{"encoder_arch": "convnext", "model": "image captioner", "dataset": "made-up ball-and-stick molecule models", "train_examples": 195000, "image_size": 40, "crop_scale_min": 1, "horizontal_flip": true, "translate": 0.12, "color_jitter": 0.1, "tokenizer": "word", "vocab_size": 32, "encoder_isotropic": false, "encoder_norm": "layernorm", "encoder_activation": "gelu", "encoder_mlp_ratio": 4, "encoder_layer_scale_init": 0.01, "encoder_inner_norm": false, "encoder_patch_size": [2, 2], "encoder_depths": [4, 4, 4], "encoder_widths": [64, 128, 256], "encoder_kernel_size": 7, "fusion": "cross_attention", "label_smoothing": 0.05, "decoder_width": 192, "decoder_layers": 8, "decoder_norm": "layernorm", "decoder_norm_position": "pre", "decoder_activation": "silu", "decoder_mlp_ratio": 4, "decoder_head_dim": 32, "decoder_fused_qkv": false, "decoder_bias": "qkv", "decoder_qk_norm": false, "decoder_parallel_block": false, "decoder_inner_norm": false, "decoder_positions": "learned", "decoder_cross_attention_every": 2, "decoder_tie_embeddings": true, "init": "trunc_normal_002", "residual_init": "zero_last", "optimizer": "adamw", "lr": 0.00085, "beta1": 0.95, "beta2": 0.95, "eps": 1e-08, "grad_clip": 1.0, "magnitude_pruning": 0.5, "steps": 7600, "batch_size": 256, "epochs": 10.0, "lr_schedule": "cosine", "final_lr_fraction": 0, "warmup_steps": 380, "weight_decay": 0.0}
Rows from block 6 of the image encoder of a small image captioner, named by matrix and row number. Rows with one number belong to one neuron. Each number is 128 + 24 x the weight over its row's rms, rounded and kept within 0 to 255. All counts start at 0. After the name is the row's rms in percent of the matrix's.
After each neuron's rows are labels from the 100 images, of 14848, where the neuron reaches its highest value: "responds to" is what is common among them; "lies over" is the class under the peak. Only what is clearly more common there than usual is listed. The data: made-up ball-and-stick molecule models. In brackets: how many of the 100, against the usual share in percent.
# fc1: MLP up (encoder.blocks.6.mlp.fc1.weight, 512x128), inputs 86-127
# fc2: MLP down (encoder.blocks.6.mlp.fc2.weight, 128x512, transposed), outputs 86-127

fc1.71 081 [ 74 128 112 103 128 128 128 128 109 128 128 128 151 128 108 100 128 128 128 177 128 128 128 163  89 167 148 128 100 128  86 206  79 128  89 128 128 101 128 150 128 109]
fc2.71 062 [164 110 128 109 128  19 102 103  90 128 243 128 128 151 128 128 113  87 156 151 103  90 102 128 149 128 108 172 128 128 168 172 128 146  98 128 128 128 143 128 128 128]
responds to: dark backdrop (95 vs 49.3); space-filling (94 vs 32.8)
lies over: grey ball (73 vs 4.2)

fc1.397 098 [ 94 166 167 128 128 128 151 128  91 187 128 148 128 161 128 162 128 148 182 172 128 184 128 176  86  92 128  87 128 154 128 128 157  96 155 128 128 109 128 166 128 128]
fc2.397 091 [157 103 128  91 128  70 109 128 117 128 191 128 145 149 167 128 128 128 172 144 128 117 105 128 149 128 102 128  96 128 138 128 185 128 128 101 128 128 143 128 128 128]
responds to: space-filling (63 vs 32.8)
lies over: grey ball (27 vs 4.2)

fc1.174 096 [106 128 178  98 151 128 128 110 110 128 128 144 128 170 128 128 128  94  76 166 108 160  97 128 128 128 128 158 128 156 172 128 213 128 128  98 167 128 128 128 150 114]
fc2.174 100 [128 128 128 107 105 128 168  76 128 128 128 128 128 128  64 102 128 128  87 128 170 111 116 128 140 136 165 154 128 128 155 146  91 138 112 128 128 128 128 174 104 128]
responds to: balls and sticks (66 vs 34); balls: four (28 vs 10.2)
lies over: grey ball (90 vs 4.2)

fc1.506 102 [128 152 128 105  88 128 158 128  93 161 128 128 141 170  84 158 128 111 128 172  90 197  79 128 128 161 128 178 107 128 128  74 128  80 113 116 128 128  86 152 128 128]
fc2.506 114 [137 109 128 106 128 109 128  88 116 114 132 128 128 151 128 110 128 107 128 158 155  96  85 147 148 128 128 154 128 128 152 193 128 147  93 153 106 140 149 159 103 128]
responds to: dark backdrop (78 vs 49.3); space-filling (71 vs 32.8); balls: three (28 vs 9.8)
lies over: grey ball (96 vs 4.2)

fc1.384 121 [113 142 128 128 128 142 142 174  87 128 139 111  88 128 128 105 154 128 139 128 128 128 128 147 107  89 128 128 107 128 128 103 128 176 128 128 105 115 108 128 128 161]
fc2.384 113 [128 111 155 103 128  80 117 128 113 128 229 128 186 128 128 128 128 128 171 128 100 128 111 128 128 128 173 128 128 128 145 109 157 128 115 161 128 176 128 128 146 128]
responds to: space-filling (73 vs 32.8)
lies over: grey ball (32 vs 4.2)

fc1.383 101 [128 128 128 128 128 128 128 128 106 168 128 128  95 128 128 128 128 128 128 158 170 128 109 128  97 128 128 104 165  64 128 128 169 128 128 142 128 128 128 128 128  98]
fc2.383 087 [128 158 128 128 128 128 128 128 128 144  70 128 160 128 141 148 105 128 128 128 183 128 146 128 140 144  87  96 128 128  97 128 128 128 148 128 128 128 128  89 128 128]
responds to: space-filling (63 vs 32.8)
lies over: white ball (27 vs 1.4)

fc1.390 097 [108 152 128 115 128 128 128 128 128 128 148 175 138 128  90  81 128 160 128 176 104 128 128 142 128  60 128 128 128 128  93 158  96 128 144 128 128 128 128 177  98 128]
fc2.390 108 [170 105 155  91 167 128 105 105 100 111 128 128 153 160 188 128 155 107 145 139 105 111 104 128 146 128 128 152 112 128 157 164 165 128 128 119 128  95 157  96 156 128]
responds to: orange ball (65 vs 27.7)
lies over: orange ball (47 vs 0.9); red ball (31 vs 1.9)

fc1.146 083 [156 144 128 149 107 128 128 106 110 160 170 106  91 147 128 128 100  97 128 107 128 156 104 128 128 163  94 109 158 128 128  96 153 102 128 128 128 128 152  83 128 128]
fc2.146 103 [152 104 128  99 128 128 110 128  98 128  63 128 128 166 160 128 149  89 128 152 128 112  97 128 146 146 102 128 128 128 128 128 171 155 112 128  94 128 170 128 128 128]
responds to: dark backdrop (100 vs 49.3); space-filling (95 vs 32.8); balls: three (27 vs 9.8); balls: four (27 vs 10.2)
lies over: white ball (100 vs 1.4)

fc1.165 107 [128 128 128 116 128 179 128 128 113 128 156 128 103 128 128 105 128 128 128 128 128 128 128 128 101 128 128 128 128 128 128 128 150 128 168 128 146 128 105 105 128 128]
fc2.165 104 [128  98 177 128 140 107  94 141 105 128 157 102 181 128  88 128 128 128 128 146  78 128 128 128 128 128 159 128 128 128 128 102 128 128 128 117  99 128 128 176 135 128]
responds to: dark backdrop (99 vs 49.3)
lies over: white ball (67 vs 1.4); grey ball (27 vs 4.2)

fc1.313 125 [141 128 161 128 128 128 138 128 128 137 128 147 109 138 128 128 128  83 128 128 128 128 119 128 128 128 128 128 128 156 139 144 162 128 156 128 128 150 128 121  99 113]
fc2.313 108 [102 128 150 128 152 128 145 113 128 128 128 128 191 128  91 128 157 128  76 128 128 113 128 128 128 128 176 128 157 128 128 105 128 138 151 128 128 128 128 162 150 128]
responds to: dark backdrop (100 vs 49.3); space-filling (75 vs 32.8)
lies over: grey ball (62 vs 4.2); white ball (34 vs 1.4)

fc1.184 101 [101 128 153 128 101  96 128 128  80 128 154 144  93 128 128 128 128 128 166 128 172 128 128  96 113  77 128  60 128 128 128 128 168 128 170 128 128 100 128 128 128 128]
fc2.184 111 [153 128 128 102 128 128  85 128 128 128 131 128 106 149 175 128 128 108 128 128 128 128 112 128 158 128  70 108 128  80 143 128 143 128 141 153 128 128 128  69 128 128]
responds to: space-filling (98 vs 32.8); balls: three (33 vs 9.8); balls: four (28 vs 10.2)
lies over: blue ball (32 vs 2.1)

fc1.48 083 [ 87 128 128 112 173 128 128 150 128 158 106 128 128 128 105  88 128 154 153 169 128 106 140 128  98 102 128 128 128 128 102 139 128 128 106 110 128 128 128 168 103 128]
fc2.48 079 [150 107 128 114 149  81  93 128 101 128 197 128 169 145 141 113 128  92 182 153  83 103  95 128 156 128 116 161 128 128 157 169 164 128 107 128 128 128 140 147 147 128]
responds to: dark backdrop (98 vs 49.3); space-filling (93 vs 32.8); balls: four (32 vs 10.2)
lies over: grey ball (32 vs 4.2)

fc1.151 134 [ 95 128 128  79 128 141 152 101 104 146 128 128 108 128 128 166  93  40 140 128 128 128 128 128 128 153 141 128 128 128 118 101 128  70 139 128 128 145  90 161 128  73]
fc2.151 156 [ 91 128 128 128 159 128 128 147 128 128  80 128 169 136 123 128 151 123 128 128 108 128 128 128 128 128 128 128 158 143  87 128 170 128 147 128 124 128 128 169 156 128]
responds to: dark backdrop (97 vs 49.3)
lies over: white ball (74 vs 1.4)

fc1.116 102 [128 152 128 128 128 128 153 153 128 153 128 207 128 128 146 146 159 128 128 141  79 151 128 170 128  54 128 142 128 128 128 128 128 128 161 128  98 155 155 166  98 128]
fc2.116 098 [141 128 145 107 128 100 128 108 128 115 128 128 153 140 167 128 156 143 100 128 128 143  98 128 128 128 181 128 128 128 128 128 176  97 166 118 151 145 146 102 164 111]
responds to: orange ball (97 vs 27.7); balls and sticks (74 vs 34)
lies over: orange ball (95 vs 0.9)

fc1.231 101 [128 114 151 128 172 128 152 128 128 145 105 128 166 106  99 128 128 150 128 128 128 128 135 162 128 112 128 143 128 113  92 128 128 128 138 112 111 128 104 158 128 128]
fc2.231 122 [147 128 128 115 128 153 106 128 119 116 128 128 182 141 146 119 139 109 160 138  74 128 109 128 148 146 128 166 169 150 128 128 155 139 128 148 115 140 139 180 144 128]
responds to: space-filling (100 vs 32.8); dark backdrop (99 vs 49.3); balls: three (28 vs 9.8); balls: four (27 vs 10.2)
lies over: grey ball (31 vs 4.2)

fc1.258 095 [ 94 201 100 128 128 128 165 128  95 181 128 128 128 128  81 128 102 149 128 216 102 128 128 128 128 155 201 128 128 128 113 171 128 152 128 128  73 128  89 128 143 128]
fc2.258 069 [154 111 128 128 148  82  88 128 106 143 157 128 101 128 148 128 128 107 167 128 101 107 110 128 156 128  60 146 128 128 163 191 128 128 107 128 128  85 128 128 128 128]
responds to: balls and sticks (67 vs 34); balls: three (29 vs 9.8); balls: four (28 vs 10.2)
lies over: grey ball (56 vs 4.2); blue ball (25 vs 2.1)

fc1.502 123 [105 134 128  93 150 120 128  66 128 148 128 144 108 145 128 166 107  46 143 117 128 151  77 142 128 142 128 104 128 128 128 108 128  54 128 128 128 128 128 190 128  82]
fc2.502 116 [128 128 128 128 128 150 128 139 128 128  90 128 181 128  87 128 128 128 128 128 118 128  99 128 128 128 173 128 157 128  68  93 137 128 148 111 113 142 128 128 152 128]
responds to: dark backdrop (84 vs 49.3)
lies over: white ball (44 vs 1.4)

fc1.367 107 [ 90 160 152  85 128 112 128 128 108 165 128 148 128 163 128 128 128  85  97 184  93 173  89 142 128 150 128 170 128 152 128 104 173  74 128  85 128 140  84 149 128 128]
fc2.367 112 [128 128 128 112 128 115 151  77 128 128 128 128 128 147 115 103 152 118  90 128 187 107 112 139 144 128 135 151 149 128 158 201 124 128 128 156 114 128 135 128  98 128]
responds to: balls and sticks (65 vs 34)
lies over: grey ball (96 vs 4.2)

fc1.407 099 [100 128 108  99 114 128 142 128 128 176 159 128 128 113 128 156  90  28 128 128  95 128  88 128 164 128 128 128 128 168 128 145 128  82 128 144 128 128 128 128 118 128]
fc2.407 097 [105 128 128 128 128 128 128 146 128 128 128 128 128 128 128 128 147 122 128  81  99 128  83  81 160 128 160 128 128 128  53 105 128 128 153 168 128 128 128 135 166 128]
responds to: dark backdrop (99 vs 49.3); balls: six (26 vs 9.9)
lies over: white ball (54 vs 1.4); grey ball (30 vs 4.2)

fc1.1 117 [108 182 155  97  96 128 137 128 114 151 128 128 128 172  95 128  96 110 103 197  89 181  69 128 128 154 128 170 128 128 128 117 128 109 128 105 106 128  86 128 142 120]
fc2.1 120 [128 128 113 128 115 128 128  90 128 140 128 128  90 144 106  95 120 109 110 128 165  93 128 142 152 128 105 155 140 128 171 192  86 152  96 156 111 102 144 163  84 128]
responds to: dark backdrop (85 vs 49.3); space-filling (67 vs 32.8); balls: three (43 vs 9.8)
lies over: grey ball (97 vs 4.2)

fc1.267 113 [ 81 155 148 106 128 128 128 128 115 145 107 139 142 173 113 147 128 100  98 186  85 176  83 161 128 128 118 157 128 128 128 128 128  92 128  66 128 128  74 155 128 114]
fc2.267 130 [140 128 153  90 144 128 133  79 128 109 128 128 142 128 128 105 174 113 104 150 161  96 103 128 139 128 149 169 128 138 163 184 118 141 128 142 113 128 151 146 128 143]
responds to: dark backdrop (95 vs 49.3); space-filling (68 vs 32.8); balls: three (28 vs 9.8)
lies over: grey ball (100 vs 4.2)

fc1.175 145 [128 128 140 128  96 104  73 128 143 150 106 128 121 128  89 128 128 111 135 116 128 128  94 128 128 143 116 102 147 105 128  44 128  93 123 128 128 154 102 128  96 128]
fc2.175 115 [ 98 128 128 152  96 255 128 141 128 128   0 128 144 128  96 128 112 141 128 128 128 140 128 128 160 128 128 128 159 148 128 103 128 128 128 128 128 186 110 128 128 128]
responds to: balls and sticks (68 vs 34)
lies over: white ball (37 vs 1.4)

fc1.433 116 [128 128 128 142 140 140 128 128  89 142 128 146 116 142 128  99 128  88 128 109 128 128 106 149 128 146 136 128 145 128 128  96 169 128 173 128 144 148 128 108 115 128]
fc2.433 101 [128 100 166 128 142 109  95 146 109 107 141 128 177 128  99 128 128 128 128 148 101 128 128 128 128 128 170 128 128 128 128 101 128 128 128 128 108 143 128 171 158 128]
responds to: dark backdrop (99 vs 49.3)
lies over: white ball (61 vs 1.4); grey ball (32 vs 4.2)

fc1.173 090 [ 86 128 105 128 128 128 101 128 128 145 128 128 172 128  97 128 128 128 128 142 162 101 128 128 128 155 108 148 128  99 128 128 108 128 112 108 103 128 110  99 128 112]
fc2.173 096 [128 128 128 108 128  84  98  96 110 128 187 128 128 141 128 116 128  94 128 128 128 101 113 128 128 128 117 148 169 128 153 161 154 141 117 194 110 161 149 128 128 128]
responds to: space-filling (100 vs 32.8); dark backdrop (79 vs 49.3); balls: four (38 vs 10.2)
lies over: grey ball (40 vs 4.2)

fc1.168 118 [103 128 128  98 128 128 145 128  95 128 128  94 128 144 128 128 147 118 144 128 150 128 121 128 113 156 128 173 111 111 128 108 128 143  93 128 128 116 128 128 128 107]
fc2.168 105 [128 128 128  98 128  84 141  76 128 136 214 128 176 128 128 128 128 128 152 128 153 128 112 128 128 128 128 144 128 128 142 155 128 128 128 153 128 205 128 106 128 128]
responds to: space-filling (100 vs 32.8)
lies over: grey ball (87 vs 4.2)

fc1.356 107 [150 142 116 128 164 128 156 128 118 128 115  99 128 148 128 128 128  96 128 128 106 139 128  54 128 128 128 189 128 128 159 128 161 128 128 128 128 128 128 128 119  95]
fc2.356 105 [128 148 128 103 108 128 167  57 128 128 128 128 136 139  93 128 154 154  94 128 196 113 128 128 128 134 162 128 110 111 128 128 128 128 128 104 128 143 128 128 109 128]
responds to: space-filling (82 vs 32.8)
lies over: grey ball (87 vs 4.2)

fc1.335 091 [128 187 128 139 106 141 149 147 128 162 128 149 115 128  84 128 128 145 128 173 128 128 128 216 106  80 128  93 128  90 112 128 128 128 128 162  92 128 106 147 128 128]
fc2.335 079 [163 128 128 128 149 128  92 128 128 128  87 128 128 144 191 128 143 128 128 128 128 128 128 128 153 128  88 128 104 128 128 176 171 128 128  98 128  48 128 128 146 128]
responds to: dark backdrop (77 vs 49.3); space-filling (71 vs 32.8)
lies over: red ball (58 vs 1.9); orange ball (27 vs 0.9)

fc1.318 099 [128 128 139 146 107 142 128 128  91 128  94 170 100 143 148 128 128  81 144 110 128 107 110 128 115  88 147 128 128 141 128  71 144 104 182 178 152 128 128 150 128 102]
fc2.318 121 [149  94 143  90 133  80  85 120 105  97 193 128 128 167 148 121 128  86 113 157 128  96 104 128 154 148 128 107 128 128 132 128 159 155 128 128  99 128 156 142 128 128]
responds to: space-filling (97 vs 32.8); balls: three (31 vs 9.8)
lies over: blue ball (33 vs 2.1)

fc1.507 117 [128 154 128 128 162 128 128  93 128 142 128 164 156 147 128 128 128 105  71 186  94 159 114 166 128 128 154 183 128 128 162 128 128  81 103  77 114 160 128 178 128 106]
fc2.507 124 [128 146 128 113 128 128 159  81 144 128  36 128 138 128 128 114 168 128  97 128 160 128 112 128 128 128 163 171 152 139 128 183  98 128 139 161 128 128 128 151 128 128]
responds to: dark backdrop (97 vs 49.3); space-filling (71 vs 32.8)
lies over: grey ball (99 vs 4.2)

fc1.45 117 [ 85 128 153  94 128 128 128 106 170 139 117 164 107 143 157 128 128  74  79 158 108 128 117 107 128 128 128 171 128 128 128 128 128  80 105  67 128 150 112 128 128 116]
fc2.45 117 [100 128 128 128 128 128 181  98 128 122  58 128 157 128  70 100 162 128  76 128 146 128 106 128 128 128 194 170 159 128 128 128  80 139 128 171 128 143 128 178 128 128]
responds to: dark backdrop (100 vs 49.3)
lies over: grey ball (99 vs 4.2)

fc1.192 081 [128 165 128  96 128 152 128 148 128 128 128 148 128 128  89  74 128 162 111 197 106 128 128 128 128  89 128 128 128 128 107 128  70 128 128 151 128 128 128 186 104 128]
fc2.192 074 [167 128 128 100 158 128  82 128 103 113 128 128 128 160 190 128 155 100 157 150 112 107 113 128 144 128 128 147  94 128 157 166 186 128 128 128 128  79 157 101 128 128]
responds to: orange ball (66 vs 27.7)
lies over: orange ball (48 vs 0.9)

fc1.51 103 [156 155 128 128 164 164 149 128  95 147 149 128  69 144 128  93 144 128 128 108 149 128 128 128 128 128 162 128 128 105 128 168 156  99 173 128 128 128 128  94 128 128]
fc2.51 070 [128 106 128 128 139 119 128 149 128 128 136 128 175 128  68 128 128 161 128 128  88 128 128 128 128 128 155  73 128 128 128  77 128 128 128  73 128 163 128 136 128 128]
responds to: dark backdrop (100 vs 49.3); balls and sticks (62 vs 34)
lies over: grey ball (52 vs 4.2); white ball (41 vs 1.4)

fc1.260 081 [128 164 107 128 165 169 144 128 128 144 128 128 128 109  84 128  86 111 105 166  91 128 128 128 128 171 197 128 128 113 128 170 104 107  94 128 105 159 107 110 128 128]
fc2.260 061 [157 107 128 128 128 128  76 128 128 128 128 128  82 128 128 128 128  97 151 128 128 106  96 128 146 128  34 173 143 128 171 205 128 128 109 128 128  90 151 128 128 128]
responds to: balls and sticks (71 vs 34)
lies over: grey ball (35 vs 4.2); blue ball (26 vs 2.1)

fc1.357 093 [ 89 128 111 128 128 150 114 128 128 128 141 128 201 159 128 128 148 147 128 128 169  91 128 128 128 128 148 128 128 128 128 154 149 128 100 128 110 128 107 128 139 141]
fc2.357 094 [128 128 128 110 128  95  93 115 111 128 178 128 128 128 146 128 128  99 162 128 110 106 100 128 128 128  89 128 144 128 166 166 149 128 111 180 110 205 142 128 128 128]
responds to: space-filling (98 vs 32.8); balls: four (27 vs 10.2)
lies over: grey ball (50 vs 4.2)

fc1.368 117 [128 128 165 128 128 137 128  73 107 155 128 144 104 128 128 163 108  71 128 128 128 146 102 151 128 171 101 128 149 128 107  58 128  43 128 128 104 158  80 128 118  96]
fc2.368 138 [112 102 128 128 144 162 124 143 121 128  75 128 156 147 128 128 150 114 163 156 128 128 117 128 135 143 145 128 157 128 128 128 181 143 121 128 100 128 141 170 152 128]
responds to: dark backdrop (98 vs 49.3)
lies over: white ball (94 vs 1.4)

fc1.360 153 [128 152 105 144 174 128 146  72  96 144 114 128 128 157 144 128 128  80 128 121 100 152 128  87 108 108 162 168 128 113 128 128 128 107 128  79 160 128 144 128 128  62]
fc2.360 157 [ 90 165 128 128  92 225 168 114 163 152 128 147 128 107  88 155 139 166  80 104 179 150 149 128 128 109 154 107 160 128 114 138 128 107 155 128 146 152 108 128 109 103]
responds to: space-filling (94 vs 32.8); dark backdrop (88 vs 49.3)
lies over: grey ball (99 vs 4.2)

fc1.171 118 [128 128 171 128 128 105 153  89 128 170 147 156 119 128 128 128 103  73 138 117 106 128  98 128 128 140 128 128 128 128 104 128 145  54 128 128 128 146 128 128 128  74]
fc2.171 117 [106 128 128 128 128 128 128 128 128 128 128 128 177 128  83 128 128 121 128 137 115 128 108 128 128 142 166 128 162 128 128 107 128 136 146 128 110 140 128 178 154 128]
responds to: dark backdrop (78 vs 49.3); space-filling (77 vs 32.8)
lies over: white ball (88 vs 1.4)

fc1.253 099 [162 128 128 166 150  96 128  90 146 159 182 128  92 128 128 169 128  92 128 103 146 142 128 128 128 145 128 128 165 128 128 128 128 128 128  93 149 128 154  85 128 128]
fc2.253 100 [160 128 128 102 128  69 128  98 102 100 202 128 128 151 101 128 128  95 128 128 128 111  77 128 113 144 144 148 128 128 128 128 128 144 128 146 111 149 161 128 128 128]
responds to: space-filling (93 vs 32.8)
lies over: white ball (64 vs 1.4)

fc1.197 098 [ 54 128 128 104 150  99 104 128 128 159 128 128 128 150 105 163 128 128 128 166 195 128 128 188  94 149 128 143 128 114 128 146 144  98 128 105 128 115 128 185 128 128]
fc2.197 075 [152 128 128 110 128  78 128 100 111 128 194 128 128 128 156 128 108 104 179 128 128 104 102 128 128 128  75 147 128 128 157 164 168 128 116 128 128 144 147 128 128 128]
responds to: space-filling (100 vs 32.8); balls: three (34 vs 9.8); balls: four (34 vs 10.2)
lies over: grey ball (74 vs 4.2)

fc1.322 107 [128 128 160 100 128 128 128 107 128 128 128 128 128 128 128 128 128  83  75 154  98 145 105 128 128 116 128 170 128 128 163 128 128  88 128  73 137 154 128 176 141 104]
fc2.322 113 [128 128 143 128 128 128 177  82 146 128 128 128 156 128  79 128 157 147  78 128 160 128 128 128 128 128 181 179 156 128 128 128  89 128 128 140 128 128 128 165 128 128]
responds to: dark backdrop (98 vs 49.3); space-filling (62 vs 32.8); balls: six (25 vs 9.9)
lies over: grey ball (99 vs 4.2)

fc1.195 124 [128 161  93 128  99 128 114 128 128 152 121 107 140 139 128 118 118 128 114 148 128 128 106  57 157 158 128 128 128 128 128 139 161 128 115 152 112 102 101  44 169 128]
fc2.195 102 [128 128 114 128 128 171 114 100 115 143  61 128  76 145 169 128 128 112 104 128 150 101 128 128 128 128 119 117 106 101 144 185 128 128 109 128 128  65 146 119  97 128]
responds to: space-filling (68 vs 32.8); orange ball (66 vs 27.7)
lies over: blue ball (61 vs 2.1)

fc1.344 083 [128 153 159  90 128 128 166 128 128 172 105 128 128  84  85 105 128 153 128 193  90 128 106 156 116 102 128 128 128 128 115 165 128 128 128 128 104 128 106 168 128 114]
fc2.344 079 [171 110 151  89 162  63  97 128  98 111 128 128 154 153 179 128 161 108 128 128 100 105 109 128 144 128  92 164 128 128 163 163 128 128 128 128 128  92 149 128 148 128]
responds to: balls and sticks (76 vs 34)
lies over: orange ball (29 vs 0.9)

fc1.458 103 [ 78 179 159 128 153 128 146 128  80 174 128 128 128 165  90 158 128 110 128 160 128 165 128 172 100 128 157 158 128 128 128 128 154 128 128 150 153 128 128 174 128 128]
fc2.458 071 [157 128 128 128 128 181 128 110 110 128 128 128 128 128 128 128 128 114 165 150 128 104 106 128 128 128 128 149 107 128 128 160 117 143  96 128 128 128 154 166 128 128]
responds to: space-filling (63 vs 32.8)
lies over: grey ball (76 vs 4.2)

fc1.200 084 [128  96 128 128 128 141 105 159 128 128 115 147 128 128 115 105 128 150 128 128 144  83 143  86 144 102 128 128 144 128 128 128 141 128 128 128 128 128 128 128 128 128]
fc2.200 085 [145 113 128 109 136 128  81 128 115 113 128 128 128 147 157 102 128  85 137 153 109 105 101 161 157 128 112 128 128 128 128 128 142 152 128 169  94 128 128 150 128 128]
responds to: space-filling (100 vs 32.8); balls: four (30 vs 10.2)
lies over: grey ball (43 vs 4.2)

fc1.15 093 [113 128 104  71 143 128 137  81 112 142 158 128 108 128 128 128 128  94 128 103 128 128 128 171 128 143 163 108 128 128 128 159 177  91 128 141 128  91 162 147 128 128]
fc2.15 082 [128 128 128 128 128 128 128 163 128 128 128 128 183 128  70 128 111 152 128 128 128 173 128 128 128 128 165 111 128 107  82  78 128 128 128 105 128 139 128 168 159 103]
responds to: dark backdrop (79 vs 49.3)
lies over: white ball (59 vs 1.4)

fc1.131 111 [128 128 146 128 128 153 128 107 109 146 111 144 128 128 128 128 106  39 153 128 128 137 102 128 165 145 128 128 144 114 115  72 140  44 104 128 128 145 100 128 128  80]
fc2.131 132 [112 104 161 108 166 128  99 128 101 125  74 128 172 152 128 128 170  93 128 153 109 111 128 128 162 128 162 128 128 128 128 128 200 141 116 141 108 128 135 154 169 135]
responds to: dark backdrop (77 vs 49.3)
lies over: white ball (66 vs 1.4)